config = dict(
    model='sound classifier',
    dataset='tunes sung on syllables by a formant synthesiser',
    train_examples=39062,
    gain_aug_db=10,
    time_shift_ms=100,
    input='waveform_16khz',
    targets=['first note', 'voice', 'vowel'],
    num_classes=[12, 4, 6],
    arch='tc_resnet',
    norm='batchnorm',
    activation='hardswish',
    drop_path=0.1,
    depths=[5, 5, 5],
    kernel_size=7,
    wave_channels=96,
    wave_strides=[10, 4, 4],
    widths=[192, 240, 288],
    loss='cross_entropy',
    init='kaiming_normal',
    residual_init='scaled_by_depth',
    optimizer='soap',
    beta2=0.99,
    lr=0.0019,
    beta1=0.95,
    shampoo_beta=0.99,
    eps=1e-08,
    precondition_frequency=50,
    max_precond_dim=1024,
    merge_dims=True,
    one_sided=False,
    adamw_lr_other_params=0.0021,
    grad_clip=5.0,
    steps=6400,
    batch_size=128,
    epochs=21.0,
    lr_schedule='cosine',
    final_lr_fraction=0,
    warmup_steps=320,
    weight_decay=0.1,
    adamw_weight_decay_other_params=0,
)
Rows from block 4 of a small sound classifier, named by matrix and row number. Rows with one number belong to one channel. Each number is 500 + 25 x the weight over its row's rms, rounded and kept within 0 to 999. All counts start at 0. Numbers have three digits each. After the name is the row's rms in percent of the matrix's.
After each channel's rows are labels from the 100 clips, of 14976, where the channel reaches its highest value: "responds to" is what is common among them. Only what is clearly more common there than usual is listed. The data: tunes sung on syllables by a formant synthesiser. In brackets: how many of the 100.
# convs0: first width-7 conv (model.blocks.4.convs.0.weight, 192x192x7, each kernel summed), inputs 64-127
# convs1: second width-7 conv (model.blocks.4.convs.1.weight, 192x192x7, transposed, each kernel summed), outputs 64-127

convs0.176 105:493459484505530502459534506485470508496512507520473520524497522519541498494493483519493505503528497498501534510502475519484530513527555484465463502487496566491440531496490533458477498562458535
convs1.176 116:460512505491448465502486499488479453528505463470507514498469527462455478477544506499470494557476496529469478472514499497532502492485470466535489517535507479527526455548512495525446482442487525
responds to: quiet level (60); vowel: /o/ (58)

convs0.170 095:476522506486515497539507545501507488506512536501445496468501518494477519572524520432490499561495509486515529520539487503501469476455473509520520547470514498462450473512477488500466517480486521
convs1.170 090:475496521461492492469506532505527534481462498475471461515512460497493524473504542532458517545570513512495514504527504507534521522520514528514501526495477481477446497538488481490462524463518495
responds to: first note: C (26); clipping (25)

convs0.86 094:501497442500512515508468487503531532471495503497539478502495503540487532475494534499502525513523536457483518517506524505472514499464492480499532442497470506463514495477479482518486524483517521
convs1.86 098:506482484499503468523522539490514510522488464526481511494483513525526505492541510463525520472467538482541493526526563507514499503535530489493465487470491506469470481495527512527490549507501514
responds to: first note: A# (27)

convs0.75 101:487495522442585470525502519458520495492511481506484520498492459514508528505479525474481510497471494528471456490530510476507504536531482452496476534512496485501509513511488520499446548486483504
convs1.75 088:479502498515485502490493519493560503470498535471496522470523528493522512557500488472484481476507519487495456499489553524520498494504520498516485453506468528511499499528475468469525535534507501
responds to: vowel: /ɑ/ (42); first note: B (26)

convs0.25 094:496483503455531529491541527490486455521515464463520540492477536468443484522517520540513540549441515527518544511464491472486458446544539526522543480514538515499498517516505498506507467517499492
convs1.25 093:518478505533499461485474477485494469487475543468468484544484486446556508530457502499501498514501465487519447507472526512507480460497483464494499458524493463492519524484456482489521508519523460
responds to: vowel: /u/ (42); first note: C# (33); first note: D (28)

convs0.132 081:509544463501516486492542496517456503499520465460501470525500505473490480526532489457440540549493528523506523496520521469502472509477514524517523511519497472506500470526542497480502516476419527
convs1.132 088:487497448504495474501485491490533497529506476562527497474538506488512525474463512516490528478524482490501483510494520539498497483465487483477478507509486451526479538494482496502513500513483501
responds to: the note A# (62); first note: A# (34)

convs0.1 103:524518493500502486545522507522483536500558496506475509504504539535473412512524501521505492511501569478501536487496486501501497525520490520528527462493525553473508502485507500466506432508491508
convs1.1 102:510506501503507556446489476483501544527492493493516573492568521465558482534460522517483519499491517513509481439491549481485476516517495514498469479485492500453524481489503479519512494499474511
responds to: the note C# (76); the note F# (56); first note: C# (51); first note: F# (34)

convs0.24 101:580490501493513456522497499525483476520504542511481524502494486516461515520549508479497522482488497475503528528532498488480491504511522518529490507536499498516493482496520487476490491479492500
convs1.24 082:481486507502495528530497501510519518480536516534491490532539525445526515503471485498473476520497496452453494467504508490506525485518489503455562514451460478499520469477469488507481537511514449
responds to: the note A# (96); deep voice (93); first note: A# (76)

convs0.5 099:515487466469489498498499499523510493509525506515529480471529488574505503495486515519544526495527509473541511494450499441514454470481539488463506472497484502471482480484482473487469515462478497
convs1.5 109:483491487511454536506509485522516534506542478532494516459470447491530494493506476507537502487489501494509500464457523519467549481485506537509524487467499529515523495535529500514509493526504515
responds to: quiet level (61); vowel: /o/ (54)

convs0.70 104:511487498491508470501494481493502456492489498473526519507505458494467432453505447531504527514533457501546506499491493519511461526489518506479540429521539508507523513477517532497482508493485524
convs1.70 083:493567478509502510495512518547470457454498478513460454495528469495550520511508555524505490480477492522528494503540489480503494503501515495492484490495494483469488472508460464491541494478509484
responds to: the note C# (76); deep voice (53); first note: C# (52); vowel: /o/ (46)

convs0.172 085:517508492470525464461515530525520525533492486514507463472468524511496537490555504460514507553469511478508515519481551480484520480501495526547530489463506472513502503492537561474511543501493474
convs1.172 077:520508471522476519497461563520512527485511434547497473473463481509460492498502505507469500459468462485488487546474492505482492495514533552465500494503525450483480477520449494470489461527514487
responds to: the note A (70); first note: A (38)

convs0.153 090:503530512498491520513494497517521468504552515506494485470515486508490500500531514526553470508450499498495518540468519485473514535496526496503505502501537519535488488524487455499494481496494455
convs1.153 081:482490553518523492487475558462476500483473474462479528539488500491510495497481487510511484504544473489482505486450473523484515531461492513519525520463499537511506463453468438507495522497468468
responds to: deep voice (51); first note: A# (27)

convs0.79 099:465486495500533471537509523480532531483475490499571505478520509541502500516474502467444492490467550490426499505538519470499510494476505485507483517458538538503503502507485506505492526519464489
convs1.79 101:470517480472506511520482521538463528518518524467475497490492524535534475530510481494477499489487523466473503520550483533509495515538525480514495520496494502467523520560457480489501492523536481
responds to: the note A (58); first note: A (39)

convs0.115 102:506506483514484529473430492512490534523466501523487458503494492526506495498477454501530538518506515420494483508451517525516482502503506493497494510454493493466505424501494542503492499504468510
convs1.115 105:530524506503512476487484513491507491533526474564525487486555517518526501480486522458527536495490499460540495527489485464523530493533511475466488520552496518484508559430483553464477475583507528
responds to: child-like voice (60); vowel: /ɑ/ (46); vowel: /u/ (39)

convs0.23 108:508482487479487562470460535449518496480525453487516478529466479503467518476467520509524508513483510473511486480511524539479555526553517502467479517507487530493502529489482478523508507501527470
convs1.23 101:494519513530491463496514552495521532487471474463497489513489512477524505480443509485491505481518497495468499503514501500551487461495457501514475501553480510493486507477526475484480485525497456
responds to: vowel: /æ/ (51)

convs0.84 104:531532500527468492469479491526465548554520534499529477517481478517547480472489504471544509520493493548549519503495493495479495533527495470521468495502495466510481512491525477496494526510501519
convs1.84 114:486528461462524501488545503557490492500498481501499526476504464510482507508501538495516497478479490502496512484505498482528534458482443472501455516474480463492520508527481475483511475489503514
responds to: the note G (71); vowel: /u/ (47); vowel: /o/ (37)

convs0.0 089:518472498470494499515499481499506555494530471513524501480466499512492501549466492467468483549545431472492516522542508482477487474483532502507522467470500502486490483464457510486485526536497501
convs1.0 095:511551472479468482474526507523494503551519486493495550513500502496526500476520519484488502535489487488518509494505532502491498496481534511518493493424501504457500467556529506471505503492495580
responds to: the note A (59); vowel: /ɑ/ (57); first note: A (32)

convs0.36 103:510512501494504534448505496483489530482556467486518485520539496554479514485493493496487512513514519492507521504540504487456479481541518488490548531482461517489497496488524490469533538468493495
convs1.36 107:489508492523481512496493498501470501526453483510478470531495484480495472516489498496475515492446498501469486474535505493534486512512513531494500507526514471456499538495510468484518473485465504
responds to: the note D# (73); first note: D# (38); vowel: /o/ (36)

convs0.155 094:535509493520494483507496529536530544496465505502504501446530480488499535485467523499499523513498477520518487528506507470495492521511496520495481457515516528498508469515487512514501477486497491
convs1.155 092:453527490476521480493532444484500472490492513500511464543513490540477495524500515461511499499504525528527483501500528525530514500491481530502516459502526515512519520514500507489479549539505488
responds to: the note A# (87); first note: A# (75); deep voice (60)

convs0.65 094:498488484491501493528518458526518504520434516453531531483526493530506481489504476447487492508484510469459506541475495489485479481427477490517527466546478538475503500493506549505537516575453503
convs1.65 093:524526507499507487517523512472485484487492535504463516512466508497538516526463576475518490502474511443523555471466515487469525448470483551492527504482502464478486485519462490531532477465493518
responds to: vowel: /o/ (66); first note: C (26)

convs0.38 099:521534469493467505509471476506483484473535533533540537449516468540516508499486516501505530494490498463490495510523493511537530518466489516514518531508506500484504495473521531496418484485476524
convs1.38 096:503486516463511513482541510475523513512546450493515572481540505479551516484455530525480513464497538505477477466507473536502508507475515500451493467503462499468488531501503500485499494517539503
responds to: the note F (95); first note: F (43); vowel: /u/ (36)

convs0.188 108:499538495496476469497501537504475466492465514464516489510483521454483471470503489529526472505503468521491516497490467492512472558495500473457538454495514471524495472453488514489516517480516513
convs1.188 099:440508469496501472458517535500460468492498496478481542474512490461533506521503426499472528523521486514550482485494519517460503487515488520521471510448491506516499462509480470486528492498500526
responds to: the note C# (60); deep voice (59); vowel: /u/ (43); vowel: /ɑ/ (39)

convs0.34 089:529525504487461502537529449551483555487434479502511476503518517542490528510476495488451508505479527501520502494505485488445473552476531500498480471503529500496498494464501479491541472499503502
convs1.34 096:500499495485506506519497438461475467496442493494505489507454464509520468483538487533502491495496542470498479517493553497529505531477469533520519498558519487486512488503515542503501486475532475
responds to: the note F# (82); vowel: /o/ (71)

convs0.120 093:504467492488492490550507487501513534495493520474432505473504539503483515520534536490499565507535503475488538496517511494501517464465512473472512523494526543500487480484485486513490483494495448
convs1.120 111:491461467481495533478483495498521532510515483511462523530492490474475527487488492487481473521492524511527512509530485459456453481492524521472503478472499482478474489536500513496481496528494490
responds to: the note C (59); first note: C (42)

convs0.152 097:526458478522494469507501523490512516460513482471513476502511492488449412539570477432521518508487462488493498526542483508493506517467487475521527515517493483461495477525504525495489492477486470
convs1.152 090:536503497507462536456492471481558504507534490478518504482488545520464440496507446492512517546534456516532512481514492522502497514450505480461538502504522507496519492499495535479495555511509474
responds to: clipping (45)

convs0.56 104:501538531446545509516517491518499497534503514495460503493478469505528524492517474492513457539461534492479500552492560456477500453522499512533517517470519513483503519515522476527532485479513468
convs1.56 113:533452519438487484522474512501482498486489544534509502516471519499485459507510497527523472523524490472495525495504497482534499470529494459478511456481494496510525507493507506517547513495504501
responds to: vibrato (79); the note F (62); first note: F (29)

convs0.175 101:507486492536448495512493472510493485479486504504514473484464505527443461490519502505483487515531499509464479503502517510527481480445517496475531541477483494530492522489509505489487462545509509
convs1.175 085:481488494473466511486516519488481498515512474519479468503542463480514492521485519475457497476491514490511521461498451485483507474505503503551458517485534477484497531509472449473461513527492513
responds to: the note G (66); vowel: /o/ (52)

convs0.173 092:538554486522495475479470495485508593513493487524534465484523518495498515489509514498504500503524466496542538495498499534492483450536482524500550508503451521498489481496510520484504503491524501
convs1.173 095:504482483460503457500548511536522524526467516527523472478484466520487492496522525492518527550515496492483477473482471482487525477486496457500523505509498500542532468543507504481480470478481536
responds to: the note D (57); vowel: /ɑ/ (54); deep voice (50); first note: D (37)

convs0.92 106:499503502521504506449492481508484535504545459553526501479498509485474501499511515533535505483506487476518506533437515497496515544550490509509533453500508475518504490488504487488512510542516516
convs1.92 107:542512513505515513498515509495487501506537505502449532506530491532513507484522466506508496460489498496483487538461467491481498508480481507468474486522531493433535522507483476482497532501467497
responds to: low voice (54); vowel: /ɑ/ (45); first note: G# (29); first note: G (28)

convs0.17 090:518461519470505480520513495478526534478515518456561511486497466479497525504500508478496524497497541534495512500513502487484496489468483478512495497510501518517490468482533506534507506487538507
convs1.17 083:497508549486540502509503502505500536474479526465512482472457470509505458476512462500526517490513500484459526485486496487510538484468495513519493486489509529516478464529478546538490505485522497
responds to: the note F# (61); vowel: /o/ (55); first note: F# (34)

convs0.158 100:510456490528501478477463458521516483505500514532461489508530547534527510497480466517585467480543483549516515483508477503505517527508517497432468486530525490470530502486443529481485476505498493
convs1.158 102:500511485494546560499488483559502469523522481477515473512459502522500520504465493500486461494496516486567476487503439491509558524510506501520460501484466513497486471548490524514480491488479552
responds to: vowel: /u/ (46)

convs0.122 099:510524529504518522508494526508475518496542508502498498484476486516492523492517524489510495556479495468471506473474518493511488544501516468496521549484517503474510513456485494505517491512464495
convs1.122 093:510469500474470493486490516456479472520496476521505500504539504498481516488488513506498477456476509480513529490467478466491490519470542512472455469527494530501512499555495482517509465502475528
responds to: the note D# (79); vowel: /u/ (62); first note: D# (54)

convs0.129 100:486499450579478525486474496482486545497465467555505505481533459526479532482485530484509521484519496462460489509519491528518483536509477520548521484498480502527512483495482517533524456493485520
convs1.129 103:501477449513534490508514561494526501552496492517479498512462534548515513524469474443507500478512463521534508515482517431461550488502528500444495519472525484493492528463453480506454512527488477
responds to: vowel: /ɑ/ (51); first note: A# (27)

convs0.133 117:510492492510483481487501503463544487488504482484508506508530457512499498497519527537497550485531470519546484487529473498514520548415545532488488400500508472482475486514522496495503545472470480
convs1.133 110:509457500459507507517518495487539514460516475506468485518541486506522511506462521486470466498513479516504482494466486496500478492464491470477501469503539490482475521497501480546503518517532522
responds to: child-like voice (50); vowel: /o/ (45)

convs0.28 100:498469502530514492499510481494499511498538497536517537493521515510552523519464500496521447492535465508491533532473478504471526533510505473471478475494527546513507503537477501503487515513459480
convs1.28 123:506508479495492520474512516526456504457457523512474476519515463514493493452480555555521490495457521497502475459486530475490532516519443504507469483513503494508529493504484502494477549466501492
responds to: the note G# (57); vowel: /u/ (54); deep voice (50)

convs0.119 097:489512513498503509528488505506492455507539495506482529449481531521481558492518507494498526502487531519503525498516512485490529538530540514515501507467487498495503550504468506522469482501489508
convs1.119 095:490504478508460478444455530484489534529491505505487526553517498493563502521444468459524492504531494556518488535488488485494488510468476515499477490518484533497498523518457477519530483484536472
responds to: the note D (66); vowel: /u/ (47); first note: D (26)

convs0.63 102:505504553513467498489551498503508476500516503517520515491467473508448461483508530499521528481508505530499501514493494532468516542502474475485540515504533472491499498473504544497488479488499510
convs1.63 087:494506527514481523535514459505445505478556487528495479519518490521509482543534498498474491480477518562460480472517476510514492518505512463546466472520538522493529499492483523520453533478547478
responds to: the note C (61); vowel: /æ/ (39); first note: C (36); clipping (31)

convs0.112 118:500478483527502454530512486499517495486530528509517521503578469520477424502518549467503465502467466487519510485476508506483491528495483486506511530506511491445461505462516521485502497517497486
convs1.112 107:498484519483491528538495482522548461433503515503494488493531508523554461525537513516472501504509494512482475459498456485501491531549491524497502516482490524470462481475511478478530492503488502
responds to: the note G (84); first note: G (57); vowel: /ɑ/ (42)

convs0.169 092:489504490518480485517525497497489519506418510486575462527511519513464497508491490510487521482509545482500500476508492532522485460516497533507491500464500506476493457516505538520510478467474477
convs1.169 105:511494476496506506553472513495467517463429502486487477499480483510457530520507487489499501456529485464506499491485534476488478435490478487525435489552493509469482510541485504533476494513500485
responds to: vowel: /o/ (42); first note: C# (36)

convs0.138 105:532523480426537511457491497513472485539436502494527489489503530511485485500485482475489479501472524498543518505460550507513497531469492477529507510505516492466508488515543512520518517485507477
convs1.138 105:481464446448489511488506516501454493480421479504523525486506494452520524492506536523503476514471490469485482497496496526482465510510456540480507494434513506449511544499488556520497484517486468
responds to: the note D# (71); vowel: /u/ (42); first note: D# (31)

convs0.93 104:503486486498479513547523519477506544504470512485480473472494488515479473506530488459509457528491495479492503512536512492462460527486529461490533493498471494475507465487519537518528534533529476
convs1.93 106:492509486512522496478472546527527524470515495521511486539495497524490505481521461490516470504496498535485541505518483469513520493505485491516505550496517528502529524467495462523509495482469497
responds to: vowel: /æ/ (44); first note: D (35); clipping (25)

convs0.144 104:484502514461502480476525508520485475493503471493477561537511493456498513474548537485486482504501482473516530542480531500525489489522481501509543503484486525507485466509483451502498542467519514
convs1.144 102:492516500486502485499538503440520498489520535512474548446514529493469534522463512555530488511470511516466503479501476481482448494479479538506529502481545514496529454487568483441537516503504522
responds to: the note G (63); vowel: /ɑ/ (53); first note: G (27)

convs0.183 113:484530496508543467489498517504488455511499497503509508554497489514452503519517503486506532539489502486503497501481478503475483498564522518480506513507522501508481492471544483522482512479538482
convs1.183 101:505538504533427500492519518489478480513527584511513469519473502452524525475495493543461483515544493553503474463495529481512462498518459501499509521554497448526504490529492485475512501519488500
responds to: the note B (58); first note: B (50); first note: A# (41)

convs0.31 103:509457537511514509497482506483520480470494528513451525465483473494499492484464513490516457510496478500509494518522500467541512432508518480533495506518499483504515484505517503500475493541491479
convs1.31 101:503501505494500481523481457471519511522498483485501485519491502480566465507468512523486521481490511516477481498501499478504506482514461428471485522504478506502494515510475487488478483575489479
responds to: the note C (68); deep voice (51); vowel: /o/ (42); vowel: /ɑ/ (38)

convs0.179 101:495526499522525518490496502512488538512519480514490520492543509498513513466501505494507490483526485475484506499543482482476508548515501484489528481488507521492521480520453494486492505496518529
convs1.179 098:543565537490507571501481497509502491463517504516484491500524534496526472499518459516533517523497435498547526511545493485499475548504524489457459509515476499474513461487481496470538503496475498
responds to: deep voice (86); the note F# (75); first note: F# (59); vowel: /o/ (45)

convs0.156 107:478476470483527499491517526478491557498506518511586508501499575483495535552522441505522469524499528510499534520493495459505496440537527506522491488488534523501512480504505543504532498491473478
convs1.156 116:473510479467500512442449483478455502524514520516495527552506476489516536485482498495481477459472477530531443494501474531492521452551513479531465495520499487488442535506450507478499488542534477
responds to: the note F (58); deep voice (55); first note: F (31)

convs0.191 096:560502495509473503516463486448495500522508529522478533490491467503502513501474479566555428470538441454499469483481487468491497487492508497470478507495490492471528486528462480526503493476476492
convs1.191 105:505546528507531493500510498544512531503530478525522470492510490514571498494490506495564437509524513552543486506491494491530469517541512528504514538471469514493490518489495500479531487464479505
responds to: vowel: /u/ (60)

convs0.94 097:455509501502479501466493512502565529510527464503528483466522523529504547501507498540503528502522530444524531465490489493473519540538513501499474541503497502503497475439466517510510531471490516
convs1.94 115:493558497471515505467482477493473500511528499493500525531506500513517467481487483482523469493509493494531496498496499511504500529511497478505480549514498482513499522494473530554489515561517467
responds to: vibrato (78); the note A# (63); child-like voice (61); vowel: /ɑ/ (37)

convs0.128 107:484492481497515514517463503476521504494479477541457490519469499469532516492452498524515517494553507485502506495500504492484431492491512542451464433482480497503547527466490493480477510468478499
convs1.128 102:453533495523514533514517537510491521551519477495499485532498491493496460516508499520484506465548515502535460510514505513480530504492507527471463496478520484450504519508446491502469511476523527
responds to: the note A# (63); vowel: /æ/ (50)

convs0.76 108:540491525502534525514524524479538481517524496523498508516539515512467535516478528489476485514534464494510508525476538555493481541501443482527510539511540487438505495479505482496505495539525501
convs1.76 106:516497518498423501484472492496459519456492479508484486522526524481503490510445494505496466502455485496527496526510500502502477449533487443497478521529491495470493542517518487516517515478475524
responds to: vowel: /ɑ/ (77); first note: E (25)

convs0.127 105:460491499482517471512479519483492490481477506491483498496470514520525498493490485530496540504523506474505490521520478485426478520523501491474519513504485510505510467440536548509491505494512497
convs1.127 116:478514524452519481461520468516525485503466545464471491549553482497510504472467463558516464466518505502511506508491473536563497483517498506498480527483463459487492550500476528505519489542508491
responds to: child-like voice (65); vowel: /ɑ/ (47)

convs0.55 098:497509503475503489498512523522467474527550520505485499503495512495430462482574550478495501555481524509480496513464511505502486552512485472513537470525526483521504485499497500468474534471492525
convs1.55 090:493491532519475497477467485494479514471560476486518550505571530490501511543515506495544506457504527519491484498510482523480529513501535547504464524486514510525542484479481517516526543489525486
responds to: first note: F# (32)

convs0.48 095:529506547501505518459490479505550473482510502501512518497512535488533469535499459511546504525505513516488509525524507514498537511535490511505497529518484514500485442453521514506501484504488490
convs1.48 092:466483485510497505509549490513505499532524493508488508478529552517482489492542483492452511493483488445479482451505447548481518518491449502501511524503497501506460466519486466479469475528563505
responds to: vowel: /ɑ/ (78)

convs0.187 132:474463518474496509483557499473545521525497501512518511478505434466453531481508540497488475503526477506507508533463534509489482487512464495506510483546503506460506458537484478546504510501535522
convs1.187 116:474486471529501440501526510444473484517514499535502482458516499499469491497547555489484482496490485499486480539503501468496567477495509514464509508526510515550525475496509533455483540459503478
responds to: high voice (51); vowel: /æ/ (46); clipping (29); first note: C (26)

convs0.11 093:539479508490497487501499504533501484477490532452559507510513495511483510501534533507508496497487555507515508499493485514546481575501487541507504458506565508521492495460532517506480493517492462
convs1.11 090:489503473481475514447514537450480496501451500465505484476529505433521499509466470506522486466479494523523499509493523561513489512487495534516519520494481494468484465458484501496448479539502479
responds to: the note C# (91); first note: C# (62); vowel: /ɑ/ (40)

convs0.27 101:508461500511487474519509493530456546499438482486409470475478518530493519501507507496484496536499494525475494505453535461438484493495520496509532504469525508520513478486517537499541514513471493
convs1.27 104:505524514469459557476492512501505507505490464508526447477506480482518460512487504518523510543487513507483503537449514469501515525499488489498485474485508516475536515493491489458511489486530447
responds to: the note G# (63); deep voice (60); vowel: /o/ (40); first note: G# (33)

convs0.77 105:532483457454481468538509496477493495558472496504488517489512474525528451513470504523491562511526545487488502499492476495479484424517572451467492539461466491507505506566468514474532493493525446
convs1.77 123:552559469479507482524471500481484477499471495480479558514527486478480510500475520473491458486488438485529541515511509499487489462520492468495488496488469496546516495515534510539504517497497565
responds to: child-like voice (53); vowel: /o/ (45)

convs0.136 092:507507525475525502497478498505493524484434522472487529555502512491487531457499517486523511524501487528500515514497504512493472509502547529498494512521511509528492482493501486499536511493481524
convs1.136 093:484485499485487491528508484501482447486476541483505498467460495490493473490538516536515484485513491505521542478494504442491441480452448491482434496498511518518525520484505518441563533496525483
responds to: the note E (73); vowel: /ɑ/ (39); first note: E (36)

convs0.105 098:532519505485520474485480486502543518467505505482507483504521554526438451475483509428537545516507475497509530541523484477500490540510497513531556516491505526496495496470524524462501493497475493
convs1.105 093:550538496514472495514490499497514510495487529503510527484489512478488522492577465492507507520541483470470497474537526465463479556522463500498545511497480513531513498457490492547499505507461519
responds to: vowel: /ɑ/ (45)

convs0.110 096:483492481452521473546492512525497523513454493519521456521481502487495495492484492482516527493513524485469539519556558515475498529517472477538496516497531490463508480467532542505499496522500462
convs1.110 093:498523535458521515497482499475470486482459518496518511492494495516586491447507493518496506467500522522546495504507470530487482520505455522462488515493517501441519521496527556469491501463572484
responds to: the note F (89); vowel: /o/ (44); first note: F (38)

convs0.47 102:517501520481511488474533468513479550499500518539482486462483503494480496526517496470458456561467530501520537536539502505513478551434500517532540471481513476518504478514564502489510528511465525
convs1.47 096:522445475524488510499519462527543529517496453511485498535514497494477485487508504518512467502517504475509483498540495511493485511493495528497503440499498479495483484460485542506524503509449479
responds to: the note D# (61); vowel: /o/ (46); first note: D# (33)

convs0.167 095:518493523466494536501517498500510487482532540512484498473513536513467515492532515499497519518509509494480545504516464490490508491428507500529544437472521533477523520485549491492501494456558473
convs1.167 096:501442493515483549495493509500461495517518485476490512484520465461502502496528493457479499486496508581479487456496513497491462515439490512481515446459488532542505520500509473498466509422497479
responds to: vowel: /æ/ (41)

convs0.189 101:500516492487519505490478469487469556494513543482524484526523495512536492521495504529485522475534486536573504440494457508474521538507524508443462499472540532495457508510479460517523509494489519
convs1.189 109:492503498475486466468501469483535483498495481467477522457475504518455477493525456529484494481494493533516478520503513513514488509475476457483478507533478523541495473528499501493511489516467513
responds to: the note G# (85); vowel: /o/ (80); first note: G# (32)

convs0.164 103:486510484411486499495466495503518507507452513512523486497507484475506559495536514488496515503466488484527495496552511508467491522522504469533525477510493528457470488497501525518522491509517494
convs1.164 085:473498502465482516509544495473520522534442539473510478544495479520468499483507545499493529494534489498535493497491497509541541466528499507504457491509512499489519497485525529529520493430497477
responds to: the note D (84); first note: D (69); vowel: /ɑ/ (36)

convs0.57 095:522536463487497513455484515478516517489487500500473477443499472521497494473492468479488506459451510500518495503530513459489475535508413512493511453516483500540492461468500512516505496529461479
convs1.57 084:521501512494550491505500511497482518511466476532477522511482454488456520496498482458510523501491524471554495498537490511513513501461486497554549513485480507524519496478510502522552509498517478
responds to: the note D (82); vowel: /u/ (62); first note: D (52)

convs0.180 094:478521496515497523471515518479512478479515506494482519503497523548497445528505510524480583500510471453473537503467493499551460546530520470487511489493495446499484476476552478507468539492465500
convs1.180 093:485470513466507489482501473524518534531525522465471490491550475472514488491506495523515468498441513447530523519505487509567505520504505489491467528517544473480487489484494494530462513482518483
responds to: the note G (84); vowel: /o/ (43); first note: G (29)

convs0.98 099:507459493487503538523498493521493516504484516483518457493480453515499508451517499466528476511494495497496523522494547467464470510439510505488523511503486529520476458476507502504500511491499461
convs1.98 103:461492545534505470548500461548526509497499482470534505491476560523478486498516503472518502521522515496510486517529494509519510500455488516532513511490477538546545486478517508480498541499443509
responds to: vowel: /ɑ/ (43); consonant: /ʃ/ (30); clipping (26); first note: F (25)

convs0.157 099:478493513462494488488526509502504538479522475481495492531476510512445545466556512497465454530492490495506495485473464484514474495523517509497547499517534514480521492485498504494498511479484508
convs1.157 091:491496461537485487506493537548464520505528461501471472518494488494538466518476558511522472468501462510522530512477484479478489486485494502534470552482506494556512502524437514483497500506506529
responds to: the note A (78); first note: A (73); the note E (62)

convs0.39 101:516488504491536506566475501515512488501506472463494534457493502507480526501509518464498494508499539444509499539485504491477494469502524522523538525500511507522489496485499538479510490487520514
convs1.39 107:513468496510517505525490500513465494492482522473483500477496574465508521537470548491540485504546493497514546532496525496473471469517531493541543501488546497474526477529530493578458482461487483
responds to: first note: C# (36)

convs0.4 098:503456516509494492484492518488502507513516478484494507530495534477524525503478488524446507487480494473486483445515496526480485535506460511476475509491548470496479508506504510509456508502514521
convs1.4 129:520509536501528472538470523503512488488507529503524469503502503474487461492478525470442510503496491493478522504537531482525512532494481487518534509522509505493505473494509496463530497540490491
responds to: vowel: /u/ (42)

convs0.148 095:493478489501540465497500504498477502515514470507506496498496505541504482498490478474467501513479369506485491503482504493497496535534523482509489545490499557513504518461536540504499526491463503
convs1.148 111:519556528545470543494498499521471504480566505502507508474533531487500492522484446527489501494472406506481451544478506497474477493517496506472481535528502468500524476506487469468522510513544459
responds to: vowel: /u/ (44); vowel: /ɑ/ (38); first note: G (30)

convs0.99 106:500508468509500500438488539503497518526510472491512514496501531510535507506502515513582508495536506518507519493497494493488481486455566499463477513517547522472505484493464475495518514484477495
convs1.99 109:417445473497507530496491503525469482503478521455495453521534508492489512489485525509487494485475518503507503541516469510535491493434497508499520467524450488523506482527512506492523500521518511
responds to: vowel: /o/ (66); quiet level (64)

convs0.50 099:512499497490547487538533489492487507510482502461549455493474501527449500482502536492498513493527473482481512530496507487453482487477499519517573454546518524492531468482516479514478497475508513
convs1.50 095:535480490511503509510476552482443516478497534496506471447473474488477542499564464510477532544487523523494485515534520508484485514511492507471494539526479473473482496581522549546509518482478468
responds to: clipping (29)

convs0.66 095:507466502515534496527537536542473534522487500487441536492473511489499470484495467487476476522545484485493525521470522469486508529448555487450524483496499503476546450501479477479467478524484519
convs1.66 090:464476508524499492478496470527528491496547464531504469481525540474484520480511478535500466494466522515504453531518465516447510513516494465452491470542508516501544477460484495501485480511441500
responds to: the note E (69); child-like voice (51); first note: E (35); first note: A (26)